From a checkpoint of a small audio captioner: 9700 steps.
Rows from block 2 of the text decoder of a small audio captioner, named by matrix and row number. Rows with one number belong to one neuron. Each number is 128 + 32 x the weight over its row's rms, rounded and kept within 0 to 255. All counts start at 0. Numbers have three digits each.
After each neuron's rows are labels from the 100 texts, of 14976, where the neuron reaches its highest value: "tokens" is the input token at the peak. Only what is clearly more common there than usual is listed. The data: synthetic speech, music and everyday sounds put through simulated rooms and audio effects. In brackets: how many of the 100.
# fc1: MLP up (decoder.blocks.2.mlp.fc1.weight, 1024x256), inputs 86-171
# fc2: MLP down (decoder.blocks.2.mlp.fc2.weight, 256x1024, transposed), outputs 86-171

fc1.46:076123138147155138123064110179120133101115113094123174166115127115077104087115096163119142069159108136103173144125113094146087120120176199163164116099147122106091183073151149152134114116095154192175151158081191181099145119122117105167062164160061130174193110
fc2.46:160126092128120134084159164113104105149100161124171104129102183163126086118155119114176139179150144145110116098111130107114100121169152174145155193123140123094123103165103182126130143147145152089116078138093115127132180039135144125098108138124225129142122136
tokens: "band" (68); "drums" (31)

fc1.703:134168141090189155198142164118103095088144110155157102111139137081174158136106138138131161177177164072124115130104137105146145096212131136134170131156138184162131179155113148048120114094099115186168159120159157119142120103128169171170140153099081106183142109
fc2.703:191146127136116089110121160160163172120151145162065142110119154116141158129121135173084104126101107157160181110125110164098103156125123131165088099112132134156168096106100099181115090108204106143118157100121136121070149105133094108122124164179093177098179132
tokens: "0" (99)

fc1.58:136190135156146099129124126113129120104153103164121123119123127118176110095175122097159178110127157174097124160118112073165179089114154103178138124121111153108067082213176168093135092078160156141073136106101118137137159072078127163073138103132092174162106139
fc2.58:161132107062088147124145200186077120080142107090154148125128111100115145097155180195111069150133127103119082130141136182108073185102094137125133146134177119149138204097126108160157191161139087136164072082167129160162115111173128064117125109099113150168136133
tokens: "." (72); "3" (18)

fc1.439:079096100172145173125131145134133070108127155132171086118139080185141118083098109115104201128096098110115125129094176092124138123182205096152149105170119112141139159121147104167110134084102087171089085197202138097139127169096183149117093123124169133182135130
fc2.439:147132149093123126145123126102091117165145143141102110095177123127154134119112106058108127138111177171164153105155135149092114133095137118124094116046095138117145099138134106118200148120173167108102094094109091135133163105141093145112164117101128133142138212
tokens: "far" (100)

fc1.386:067137214154120064157118132094134094072137114120140105140148086098128087151113134100140084148197171113119081130152111148129124094184119115106141094117132182165103171113073087148106119124150137142124135110132115096075132175122131136109095144103133108180128116
fc2.386:127116140080118171085118111138074155138118078092136155112087115131085185206131158136110169140100099162183153186131134086105148120101151186111172123172124126115186160108145127088102112154097141092117139119104157152189122108097129168053136104228118114131154155
tokens: "band" (93); "drums" (7)

fc1.380:094155117121081169166023143133145128113141128136153143133125126089093125130116177063099154153138139108192156101100151080129136188149113156152155106106146094141180131186095104122097131100136128126064122166098112133077156090155149091119069149118055103141123143
fc2.380:054135135123072225077155127120136122122154168133168127154150137173135209192150120092134115126132115126094109076101127154079141107095166112135114125182097136149116101105160112135122155127111093146193152106138123137172093115137103119177114185131167164160067122
tokens: "far" (61); "6" (32)

fc1.381:093105092120129112137116155133152108122115150155083051097112105132175113192163181148162159165157184174155174113076140176119128079082141141129124130088195152058126132119161153140118181107157128117147147121104105121158194172098126150191140152157164166118138139
fc2.381:158135105138099124139114104104063202071176126111091145116146137128102147048167134053155081086097113082113135140141162138121132142169145102115096097163119110136053123128162122124117136185101133122178091121163169144136142108125107117112116182080131080175161073
tokens: "far" (73); "drums" (25)

fc1.699:149139156095121168084140130132145084096124131137184135172133114205130143141103093145143078165173127136079136147105136146080110075124064226121164169102124182113179081160104124126129117110125119118097113141091129130107153152087103126147115111122134164100126147
fc2.699:114101071114136133129087145095157137143135107165079166112128132149085149125105101120112167121140062101139137104151139140143115137121142163140143128129186049134115135105140110120160140142191165175161143143146157092135105114141106095176110165158127084098111129
tokens: "<end>" (91); "band" (7)

fc1.721:143079126107115086095096133149078104041169106147151167171121134089126129175155147127087051169107104123142142128052114131157119118123150134127121146120127072091118156089156122072131154132152208103116184172121136174156116144077122134138172185103162195177172128
fc2.721:129132167094087177164128064117182157170110131119135120150112120156149075135145131145142155127173137079048120143137187089148112089141117117079137119135168122157111078141169156156118102211176072129073118106159142106130078159163141129098118111097149146077138168
tokens: "drums" (64); "speech" (24); "band" (12)

fc1.646:103130114117106153083151088145137134158133147096156121150129113158087175189096117181183095135204188129082105166130122076155094118112144201192155129076103104177157093191115058142086181131155183128118153167132120092163083091151134139130120111103127142097141142
fc2.646:130190117100091148155176132141115097118161164135126158102106139089171064138119144087119130097108035106173122061123109127100142159113109059061108134127149133129112124072136154145192146076091154151124159110099162140104098161119091103100146068109128121127078090
tokens: "bit" (95)

fc1.67:144187124144116170049115169080159094127154143141172153161093133134094093144148148101129175128102123107166147125136105122099124168099141128136171089078105159154216119131185177116175177134139216169152145103128114151187116063116147149092116122119077092174144104
fc2.67:089118139085117090150159072181111141128149149142198156117167115151121149150152158211106119117153161139142140121123108144104131149109065194087110165127193116152094085125131142145102112105114042142189140132112104123095158156123143122154167132198094110176145101
tokens: "reversed" (41); "drums" (30); "reverberation" (11)

fc1.452:178135133131178096166178154055065097062140127146149085115114141094086125120095131118146155099128142122143129114084152128154122130112121101164087157134153113108138130147103151083145108060162145127094126156128192138123091167118152090157116167087095207108152162
fc2.452:113137123185100138103098076179142136171137133104072114107129088125147084107095169146167157099168131143144098121163156154095107059182110160170134100124123153121147085094138146143127169096133148107112091114111175107136151048119120130141115160136153102099154144
tokens: "band" (52); "0" (21); "chorus" (17)

fc1.497:052139090209145087138151092122173110117130124101083116131090117096151091147191139196166192122172137128121184178133185120161144179124172154122149129097162123167202082062138115156181136154148104143134109093141105119182138158126143140125124101084074182084107164
fc2.497:129094067104096122124076142122091056055093131160131126119119075154036135063113102113143093158127079184166155095096126089087127108142111083149127142154132073176129126114136126131131118169106113142172157182118157147093021109109144170070115138104150108096056154
tokens: "far" (73); "drums" (26)

fc1.665:114104115177146128124125120131116119112119103134169124093118136133199168072181185135110126160150142128163107198141134104134138138134124155145203115168153075136108116133142075139153080206185144163120115112183106129118078130156113125096094124092098047116147102
fc2.665:119162111175086141109112167136204152171188129122087149099177153093082119116129050123126138094158134135179142072187157119093136122091155175171089141110168159106133121111126097110160115078079167056092020117186155110135171115124116079184121116119131129122109143
tokens: "far" (95)

fc1.446:143175110116156188087166144146085181128116063097169148126116065122097107117132137118185167171118118125153130102125110108159097110136060100155166149174176115174147162058118132146134062168150159180133133104165097127114105168120102111157138089077121194093145167
fc2.446:092084171127076144139096145133135114137118139145124077172132147128188077141132165151143115139133141150125082096173069116142120158110041073100097143118131115094138154157179118153138034119133125074130147091143106105091167137152142137096147173075128145166074070
tokens: "1" (62)

fc1.516:116144161143167165148151109135181191061117165116162163151144127111175115160119081174130184127147173171148131154144152111132103174132119091137126107157098122074114108166180168179131135075175124120125113103203137091132085155107163125103084141128163112119158127
fc2.516:104147108144138153129116154126171095157141080104156107117106113177150164166188097087118149164169164096126168163130090149057152142175099146146123169115164158111116143135071132091158078149140149122096158114112105164125214098123100053166151099131113101103188117
tokens: "reverberation" (35); "modulation" (19); "dry" (7)

fc1.758:062081173153115136146065179099132125143115108157162090135109145133095082173127161066175171146162155152159142145132148154144076121166099163129117145079141120115137130080153115171139165210072160192152133123112173110121130185159132122151120153078051128200092086
fc2.758:185131176144176093154120151145055144115095181111118138149126097134186136067122056120183106121109096139097121102150130145160087125071123119152143141091130127079156112139183172091127110110168179093142098092159134085111175110142110085089099194194144096094182117
tokens: "band" (54); "15" (28); "drums" (8)

fc1.655:131146120107086110168198163089146188101167140082125180149189087172111093096187105143135129137175109125131149132079106080107144081137181104154095127061171152084104162131107078147118108141089130140123159118111069168157136120099121085056116135085133178168125112
fc2.655:101116159151209168148130139137062130087069182122110089114077128145111149200141129131104155141111121118153138075175097127151168098072113135062167058121096108108054120128106158117126134123148129105142141117144142121098122178116139115101150153188105104071197161
tokens: "4" (100)

fc1.608:103131094110150127129114158136095081109138110087065109206122110120136162080148157154134172117116145057159147127094118079158148107146076120127219126129121169153118103085115100097188118111124089165088084134108164151098090143066138135071096121111121132134138097
fc2.608:079177149108100189173120079134147178135112133110174121133124149184130120126168092156137114098086119161079090082113102144081086100110099131124059151141088142108126124157160118101086065154094172081115162049151070097121181098140109145174169143226078094154120156
tokens: "1" (100)

fc1.260:162148108136081178145133143142141106080102095083082116133090141122177050146128103149132135163129147157165162106192104139130131096147095097143164142112175106115161149096157165091103188102141118112143126155129131168228123171133167180073130118159188157138102146
fc2.260:128166131183111105155087139135124143157090145156158119124133144159132119085175165133111124055056106070121148106111143076137087133150102120145133105174126101158096104146116168126166140103078182172133058165097135083145162125176107101170076191101078152105147124
tokens: "3" (98)

fc1.654:143165131139138132161080113123197192135065103074167173089143126094163183069176164127097081154156140102118194183053140128125167153042147125133127125097133156169116138097146149103123151148151129122137161136125109109124090138182104148120140172115061170093135129
fc2.654:114054121112119101036107185098111142106161173136067123092115124102111095136060073082117133134133132132136113139112108157102097160124068098170126112116122085123133124105164100096178163108077150124181137071114056106133177121159149116127148065157121052155174122
tokens: "3" (100)

fc1.76:104134074105108089176155215166084112120171142125153134090177159072091171153081125130099153129166136172033146150129112147123105135148185184178126107114067097096085169099107077116102110063172169152182090123080095078163108155094130150149107166106147163197111110
fc2.76:102142172132114212128122138150189097089098128109154143175128125136101114125126169144129065111096102123139079119133146043117123118099129145119116122149123169144092164075152182086113095139141159158146127162145122139080073194113087116129134079131108101152144185
tokens: "band" (94)

fc1.262:120157147100095190126122158133166098082134140096113135154141116170128101153180111105099114128155141216164099126164099151127156087168084157163121114124149105168156125116125133107105097085153137171156092179115133123117066131158133118052096173104097182138116120
fc2.262:120079092128071090118163103138105167117115142151097099090114133137124136064142149098132088149121180075121120105186116072082078096143085103139110163169193188123199153075182152099134139169092135160118128156140078154128140049127141114164136111129079101116082067
tokens: "3" (68); "drums" (32)

fc1.753:141139135215124099122126132129142142096118157175128119156120152120136189151117097063079127175142135113102151091083078121141132165096142107164110111131189136111169063082128113119104102098087110099047141126047113145147165184104156071156126092048107151111152162
fc2.753:077144112116105178169131142169156089113145135125136177121157176127118078143165104178142158147148124115141146149139151173156169156110062116173189094072107133072107129113102167171096106117134121137126117080162143099164150102150144087111166078163160118163134129
tokens: "drums" (90); "reversed" (7)

fc1.399:120163117165121131068097125057166127176170072107121075152161126063089156111084154116090075103173184153112146119137098121152057181150116141179190160110141090102187113130106098157129119109141140139151163146147098123187127113150109098132175136154125101184136110
fc2.399:155080113069160149188132159133149147127068208135158153108127116178102123118096190128130161121167143117164126140110150120129202158113128095129161074094126141159152203110178100189130123154168116144144122132109162174046116116120120133146070125094188200081143171
tokens: "15" (73); "3" (15)

fc1.521:090113174151170157157100139170123076100160099079132148152119147112129082134045111171098151167121125100157103191193185124088063125146105157084106099102086171171095179159178074162153115072148123173119131089105099169166130148143163099133112116118117153139165142
fc2.521:185159123157133123115115073125169198060106155116148155145127139156098141172168109119174121091102137173149168086105168106135163113128175106156117071143134095074136043104109120151126120152125131105136122111152167144065162139129110153157063151163163094122148110
tokens: "." (71); "2" (15)

fc1.732:089092128085171117148140107153119138120150082114142143154151134119148082136131152179122218151184115140159113152119141139104064094131171147134117170100086115104142092094134135140103117075174145147118150101125120118185123131101097134127142163093060125092123171
fc2.732:128162111147156110136166206127129178159145094124133143102092095144158148151144130114139076103110197142096136133080123159180169192126167151148147138126136141104106198155186186182174116185150160135119084148148134108077146202126121146071108108171071153160093121
tokens: "3" (78); "drums" (16)

fc1.698:155181092137133136166111109169198159076163085123178107140133067102073163115102150147169137117158075187125098118185138179117166130115103098098119153156146090155143153150135074148178136113217164160113142142125128106123149140157129080135141136209085118102142112
fc2.698:089128084118126082118115136128129116114114188129153209128133141124103134162173118124144093097170173080123086153072116104133144146114123182138129178130084127098196106109136201067136092141128114166166110170160114121150115147110081128104166111117124135113143157
tokens: "s" (66); "dry" (29)

fc1.476:110100157133135190123204116146124108153113127080147159109162116097100075124142182137072142116122153097150182146107096074139133162108122113133137138112093123171164157111174127143132098146084141191160207103078122142144145127158088141090118160095099193182168137
fc2.476:163136147172153163134066134071098141159094108110160164192140185163143180097097103087109136057129119158108101152102122166101209117063099137119117107089127121143141078091083114120196111083107164103148128145155125082122160140120077118066090133104119078119165122
tokens: "3" (53); "6" (35)

fc1.24:137128161159118128106141149094123146125140060104203084089135078152109130138132175158095112117143137144197114174137075112128182179173170161183100124084054131133160112152164074118116225140110201125106082155109099158168114081088090114110114175150094100125163156
fc2.24:147107128126126110119148101149156072146078180140080177240124047131123127090082150190121109163136132123140154108105191163075133084117144099063121171109100118135083148178122166176142104107181086133191134107149157126111063149084147126128155087122187156159148113
tokens: "wah" (66); "0" (21); "drums" (12)

fc1.10:130099090064161122158138119096093130099095152078111168132081090084121056118143201052128081090188132161079175210194181192122081081129091120078150130132161111145129159125132130081132102090094088125140199105128164081079122164078142103189143127152055186140126117
fc2.10:125101153087112123112120166150125139171161114169111166184178153174126078154134183164140127150130128094165099106090104112139171136108122154127166107166086181198115128126156110078098148102158170141131110134118109194147161095141126185080138136127093051168176089
tokens: "15" (37); "reverberation" (34); "drums" (21); "band" (7)

fc1.77:123094115151069206143166118153150142121114137171141124104129136129158106163177192157117179135139092094154113131119113153081143110117147086112118080126111146179172143103170145111106193126110216151163105184139141155092131135100083113090135168097030120108148188
fc2.77:149153158101124039108109134094181078104155150192116130122095146156097116166133098079129068116105117169106114126107135144155095097133097106151181128149101145181065167135120159103128109076106139137139200082141120112118157160136105142118126125227082123128153055
tokens: "drums" (85); "speech" (8)

fc1.241:149113148241097130114210143159131137165130125103112149065107109120094126063136141120095098104148098163141157155146181172143152077180142138164101097149116125182102121132149166161091170142108183131097092135211140148144109077107158152148067121168189076094135104
fc2.241:118099087053133113144086139101135115117149143150146168115148098129115162134119126124164101120058128133095049151161102094111099139108152114133171128143131110168157141123138176120150098085128120111189090156116164097053117166120143111109155111106067121140139118
tokens: "wah" (58); "to" (20)

fc1.492:100091133183132121136126122181135164148103140134142127149135077095081154106101109090100211153109101083111149133182117124119124141182103157140073109155123122171155088133160073095154136070101136192089115098116109195157106192160113103097072125145150197131118094
fc2.492:151188114134099099161120090090150093132150114186150127175155105195060140127153143136118055106129176148134160127134109144094135119097128101131122075110107083137098183151164172196143161165157110064197125135140085098098067103124159100214099193148109081098180092
tokens: "1" (73)

fc1.488:100134118098102129146101114138119153166140091093111159155195096114157059179127080159153150143136135147075127155174089101138157089118105149147122123155144092137132114118117069117119181118139177124117093073100088153185124104121133167159088134116079141091170138
fc2.488:126111091152162073118175130105139155149140144081158172146092090167114104134124147082121141065099131071143095117161164162106137113183095115155097102123120156158130130130105118110196119180099135080142135115098093143089100172103107141073071089095110118138101124
tokens: "far" (59); "6" (19); "4" (9)

fc1.179:115120111133151136153147162193107138102127110068143117131149123105164164143088136092131113131146114131142152135120113128093127076118175102065125155113083143155145149137095171146100070191168150138117122216141164093141094162147116116111130096159121076160100140
fc2.179:065137142149129091100107072143170147090122118140052151126107162150157112129196116146122134203174132119152113117101167096135090128148141100154102167140163110088120134124125110100188110146115102145127094119098106177139115103135159131174131133120091100082131074
tokens: "s" (82); "dry" (16)

fc1.455:145134068161143142134127176162117133072150105159176124166143115121148169126123116102145190124158140140161176110125076027143146070117125084098138062141153136114147151096155201112139120161136100129123110194113159127194150167083134073095145119120183130109107144
fc2.455:102158124099107154159119021131153095198151121104101125061106183140161140145139164142113098164167144156170201163123079134152133141103185152145113117103201151081112112130157089147144120066182150111103155095057118091127156131116165168162092182124109135133145104
tokens: "drums" (62); "1" (35)

fc1.405:123111130145233176144167183142132194076118121080115116106169140137099165155137134060144142154177074144122166142138140136101193121146165149122091104090152146185095128111112104089155075126126054157157130138113115117109092175068134185173122092105155166143113081
fc2.405:156147142150110077145140161118098079142169124113134159120128173130122113122118122135158137137137129081146080161126099113154156104137148150073096069154179149067143120156109169102093154092081140086138145137105054156168194126146107101105091124164099092112148132
tokens: "reverberation" (62); "s" (14)

fc1.370:082136161126136153101140118158155111138103115130119154138199153131108134152113158144154135153086162128168133132147134082147103060147098201057119106140128077101149114138159123216138143081142123158133117201131148130089097135081142121127156116094138139123124112
fc2.370:075126084181130141091121142127143103152107150095136156078141139093147168116111122109136220048138129076102119165161119116144114127191163107129127085136110205148073084081126137130147061145135099111138091090145121126091096074134127102159105091110172106137128113
tokens: "far" (99)

fc1.269:106107164161163134088120135144154169115151121085086125129122128125091149144132086112141084095126172115096174153174156173247129114153121122134175160090112116065157171103153122117067181163163092159158130114122134206103174110135156166128168144193169158135122131
fc2.269:079135036129152086112151142173120123183135102085199134109124110124119099145124181096093203128157136152087143116110181082089185145100134158125080068140133114114102114101147104080235093131119146114187117152142145160132148108079116148133050164081097112121114185
tokens: "<end>" (92)

fc1.661:123130154150140123159102209151156073151141072080136113125077153103097120146098153124090105216124124149184113175167123132196139170164134107151102152147177172110107144114115169127085163146103141108106145128145139137193095191113115154160096196125083123094101179
fc2.661:133124167112107134129176075121081150075112123113141122087151147126192087058089120131137122137159150115084095127109101104068117078155200096165089109130112124186189111138115110131158155112167114076143126194088090072108152110139159157129136106110099186146173117
tokens: "4" (83); "15" (12)

fc1.548:152121128127140132150106121121100143162085113071150140146100134132172137159083168125121150100097087117173131182081114117138136127119144137143124135208107158135146128118174136143133112171123097142150149130110130153207124131104123089090141200133097162149162197
fc2.548:147128098094127142149149132139129151175179148128092076132155089096104075125143197137164097142159131157179100147137089216105167160127200094106124138108123152145117085143093162134132105145069156099133161099149107099121181120140167125087190112104126107152142132
tokens: "1" (96)

fc1.86:179129112178162168099105067095096122096107118174160124158166175107127137179110083136193143143145180178147114107087088138082146171138143124136072056108127111092122093162151114154163120117160111194138134125108129085111153129128109142117126104066073155155161143
fc2.86:118089105136091146186096135121157155144117068124114092161114052128070124110120157143088120110151108100141179112139165073174101103141143100154128165167074093112177112151126152105142132147146110113124158177146159103115129061172090170166078119155189147179057059
tokens: "bit" (100)

fc1.483:106077083108108140156175138142075130124114121078149164093073102160184115149179120078163158109100042127095079132124111125121108148084070117109168121147130111172151119048073147138140140164137158166181176116148141131198142143093091097156103185132155074194082117
fc2.483:145100120126165198160141085091115158122114108218111185124145115101088140089120123050161135154127088107062237062136152117130152108106130137126106103150172141087143127179170133168110096133165209096149123119143137154078122160160185147156098071129113134141142125
tokens: "drums" (99)

fc1.163:140161078071134120149085060137127078083112155096153161085127142211108157089112078114140148165140190159162160181087133115116131185116135177178166102139145123114124104151121157162143106161124115063103071097150093140110101095063124123136136153115189073139122179
fc2.163:133157164149104155175121185069195175165185118170113134106122089077135125145085118133080123151131135121126120120155091126179104108134106162132097152163109098074090115135159073106061137200156142175122092136107189136134086176111114149121125144144140082119127141
tokens: "band" (64); "drums" (29)

fc1.230:104087188109120143083158162144119161140141113172163119114128179091107134121148146101121148145114100199158119133087159081112139127129127072121155116109101155196168064106147164106091150128140172136126106155141117110107124182106133034070102116159117113106147091
fc2.230:135124091166170124177102133141157128112109116107073098135130097135179096112110109146162078032153144054110117186118100056132102197143113190153153163129094195098102165127183105204136130133089105095166101079117135106137078091108148112166093161126084155166083117
tokens: "0" (92)

fc1.253:147124164137087130084142109136131133127095164164157147155091089077122158111121150152154081089166159088133133131106131125136180115182150163144095153164196174115094154094069146071126177124178114088197162161062166136162111152089123167086144101111077150122151153
fc2.253:110138081106092129159098116149179134131117185108129132154099138177144161083054152126104172168137129157118137142166164160169143191118176150143132106104101097099211160109179127090131139156140089062096115082196136178119125084111118096158165141123126064144156128
tokens: "s" (65); "chorus" (7)

fc1.710:144193107103161144101154181142092098170121129115189158098140155172110187149146105117075134182141149173165213141138149087137138122070143142163165186106180157140199105090132157106165126132102138099119204119091151124183123150137123138123137119148131157101105106
fc2.710:143110183145107086081107155112186122119110126133081070161145120166155094107159152139183143133123124116141060147102128155140139137187093161123110102161012084116124151087120096147113141104125148121144103112113141102113091072116168069124112109097098132161173114
tokens: "0" (94)

fc1.578:157072140151109169146083125167093190170149157102145138111126158112153075158124117149110139147128139123144181118083098153147134094133112173104119123155124196091168128133166150143110115104202113088107122115123128121199107095100171144121127187080085122178171147
fc2.578:104214074152120111150143120126130089200133113142132140079122144142067097121130070107138122073138111142153095133147167123138156114144153127136083165112139121143113106085147106207194140089113089176166086134072154111189159179157101115149088069182152094123153143
tokens: "wah" (32); "band" (17)

fc1.627:147130089172153134174086165116165156172129189132157091095138154122145118136124054142083123100159105133123146138125130158139090112150082151127103139130148102095154154145182146159143129163138149147145111063098109179151201121100096048106139084041141100054162144
fc2.627:152112165120113186102135109124166160127148118179140127076125115183139138130123136178171107187141112088112099050106129121121084137074132142148135180071133171115068092131080094078118127130143158150140130149150153088104129098091129108172079147166095139142123137
tokens: "reversed" (74); "near" (9); "echo" (8)

fc1.561:123154057124160113096110106147139184112138118151171190110134097097137087165139161138093153116156121100092181168110086126140094122174161148131055093131080174126127080106131100124137094098097118163111091147125142105119105135139096133071172097142132155216086171
fc2.561:167120111116124080181134076158106105133154128090086122158134104177088188157150085119088136155143124138130118117133087152118149146067101157126119049139102144093138129118112139145134218184159125074140172140152087132105086082144109109127108100147103122131115087
tokens: "1" (100)

fc1.85:139103125155132171100118098100132141108112132109107125103139124148143069146112140074105084154169059126154173171150176129151097132118101127129154109110148089028128071143122123128130123150165091129088157111122197119154124149115160212127118149171140185183138174
fc2.85:147104155103116130139127111136122154150114143088120148146061112144148142186114157132094096192097184151163155133112077168135108145181116174171138088143126135143139145095145169053141174124140149149128141091094125183125135144154132055144107056132103080152175101
tokens: "15" (82); "6" (18)

fc1.326:132138166110219175086188148155199099123106073138191132161141144115124133124162200113117115123158102086117173152132138108107148097146149112156149100197145113132164121140212147067109137108121167130174155142123103184169136081137102126215153180123106111149088124
fc2.326:075142162179137132153107124171149120173157123138125117116116092141116171110034187133133155119078107157152108134075175148175124147104172192109134095111094080121096113121079150090109144159169081151088143101104098106070166181133119067150092105106111109132116116
tokens: "." (31); "to" (25); "<end>" (23); "1" (20)

fc1.568:141153119179126130149177108154156171051194187175096120091108145114061130098139094114123189043193125165132133150151136068087148129160068124189143109136131110098164130100137121110137136157107167169148184089118124149105123103136151126158160151128135086187098121
fc2.568:168156096134151076145165148059073143188066175100160117119106071098186144100133135130180125255140099121129048094155105018172054106148142140071101117133137168140163134196099097109139085165100138069141119127146210138149137156127105164163114149121185118106179065
tokens: "bit" (100)

fc1.486:160120153103142084084121180123137066127129114083179129126108095168183088118115120154101075103160126125123129150145103143123119111125159116163162155135084112142138142166129094152130134088143147142109133182122144141137097123133139127179074119114089170130164133
fc2.486:144186095122152127080166086142152090159124113175103143144110172110143082094145117047162150125065107216130126161105136091136134167132168084118094112125123117153126162165163190190171147149141163114094105105143113149119178105078080145149121092184161115091157124
tokens: "3" (92)

fc1.394:103104108169075110157142159095122154175199144083139168172126164131096169166112194167122163157120157199123123146100064116132159082152131136136134142130125161129150166059119142136128132092119115150119096154165122157147162145161160137156081152174123123134104116
fc2.394:100177112141144150098082103132132138097075141151112118101121175135131137152125100140122078124129102091134125087081174127116155110128138080224128120104093098091089065205102158178175079198158149110127175082117109161139165154084088113104141081097174129141068172
tokens: "4" (73); "2" (10)

fc1.33:165071174141119149147138142097116106099161084103127177173132138110157093121137108056084148136165168107155083132114048127155089122120153166114132169117145137132124181127127144143089134140141080109089112094082133168125134083114126130117170100145063167097127184
fc2.33:117144059093097139103134129091138139176167114120120175141113089157120129168118172123108211148185146188132148148112181126150124146088077070104163159167147191130128075115128101149148131108142134150150146176150142109112091188141080118131073128113129131152168095
tokens: "reversed" (61); "drums" (26)

fc1.45:144065112186143131156102106159187086192167143064136128110139151081111054152137162094138169140093101121168160119097156124134076187148145189105157070146107152085123126118096138154111146058108083149100179164084130120107113156128140164106095134246125187129112102
fc2.45:113122069122053132045138106097071183130154119199161099152157098184116099144129137134160133119176063152066081103144132144134164100096100142149114141100144071154139064079137118098177103117118129113101062122114154066129140178152114146126123152107128149149109134
tokens: "reverberation" (94)

fc1.153:116094130151151122169123096120094125194103149149123173120072122152070072199089104092155106115140117107146167121126144180160097125127179145093120111186121100101150198149119166138147163142096091084060068107162158092149153125162141151089114160103077157152174219
fc2.153:166180121058107087151081150176175171126097115116175123108141215114107150067143174160113188120099137130115129169103160132121095132099153093118087106170122123188089084087159141154153172073135153168120169071123138162089117162033114158164097129108111155109093138
tokens: "6" (42); "reversed" (41)

fc1.696:093086097126153116147122142129195169149111141177131167124095176103209091129123106192114157136240147179116126144093124146105134109141071176193139154148121106113146147143142133140111150122166093105113132120138082113120149162130154077065129103128092070132104105
fc2.696:141134195157062107103179093110123108088157097098155126093123104114081166104139160112092084099119162120103156114137122159114134140136145130071091071141135104084138107124150129113144053177125149092070171153081128064145162108124110162128163125072140136150140106
tokens: "reverberation" (91); "drums" (8)

fc1.128:162120142131073106197194161121128095156103160131149128170056093157157136147064156106143086122157178079112071167140105127099092185165095119145125107113141095140109149128082108108113128109139099085122139119131107095147091153153137083095129163151127194177159082
fc2.128:059150073125104135125158135102114119124125112087161139177126143087128134128088117156115080095147097146109120082094182140069186120076156136119145138132173142139144136194114162103141133124135146109143102105130163109167171151193174160201098107159071100206111177
tokens: "6" (99)

fc1.731:089128134119164164161092100143120117091154193106113189131202082133068155117109151159149146104120138143064202126105123116099129108091150185100115085092153105145120112120131096104111165090168146109125168118117158156123170167092139155179142155147134090195125138
fc2.731:112108160134084090133150091187168106115159131178197088154042144095178068088111157121150166092124141124103098174066088100096111132177120132156127088109089168134134131135165162131114053135158145136167180150183113070096169119111183183117116129138115072136131155
tokens: "reversed" (76); "s" (22)

fc1.573:070081155165074146185193140111133152127094106082167132139074185094101062168161129066132144074129164162121132123073118142081145104169141128120037183137103086140094125126083222134139136071161141166115162131066074127087114160176129147116114170124205141158145122
fc2.573:122172117157130065102132132164097141132120201104141091152123101131072101158109199205114152180128186153172168100125100092126149121150101105144162014184131159178187147074167063163134082189154125080140113137161199130139158107104107077112139156153061116080129107
tokens: "." (88)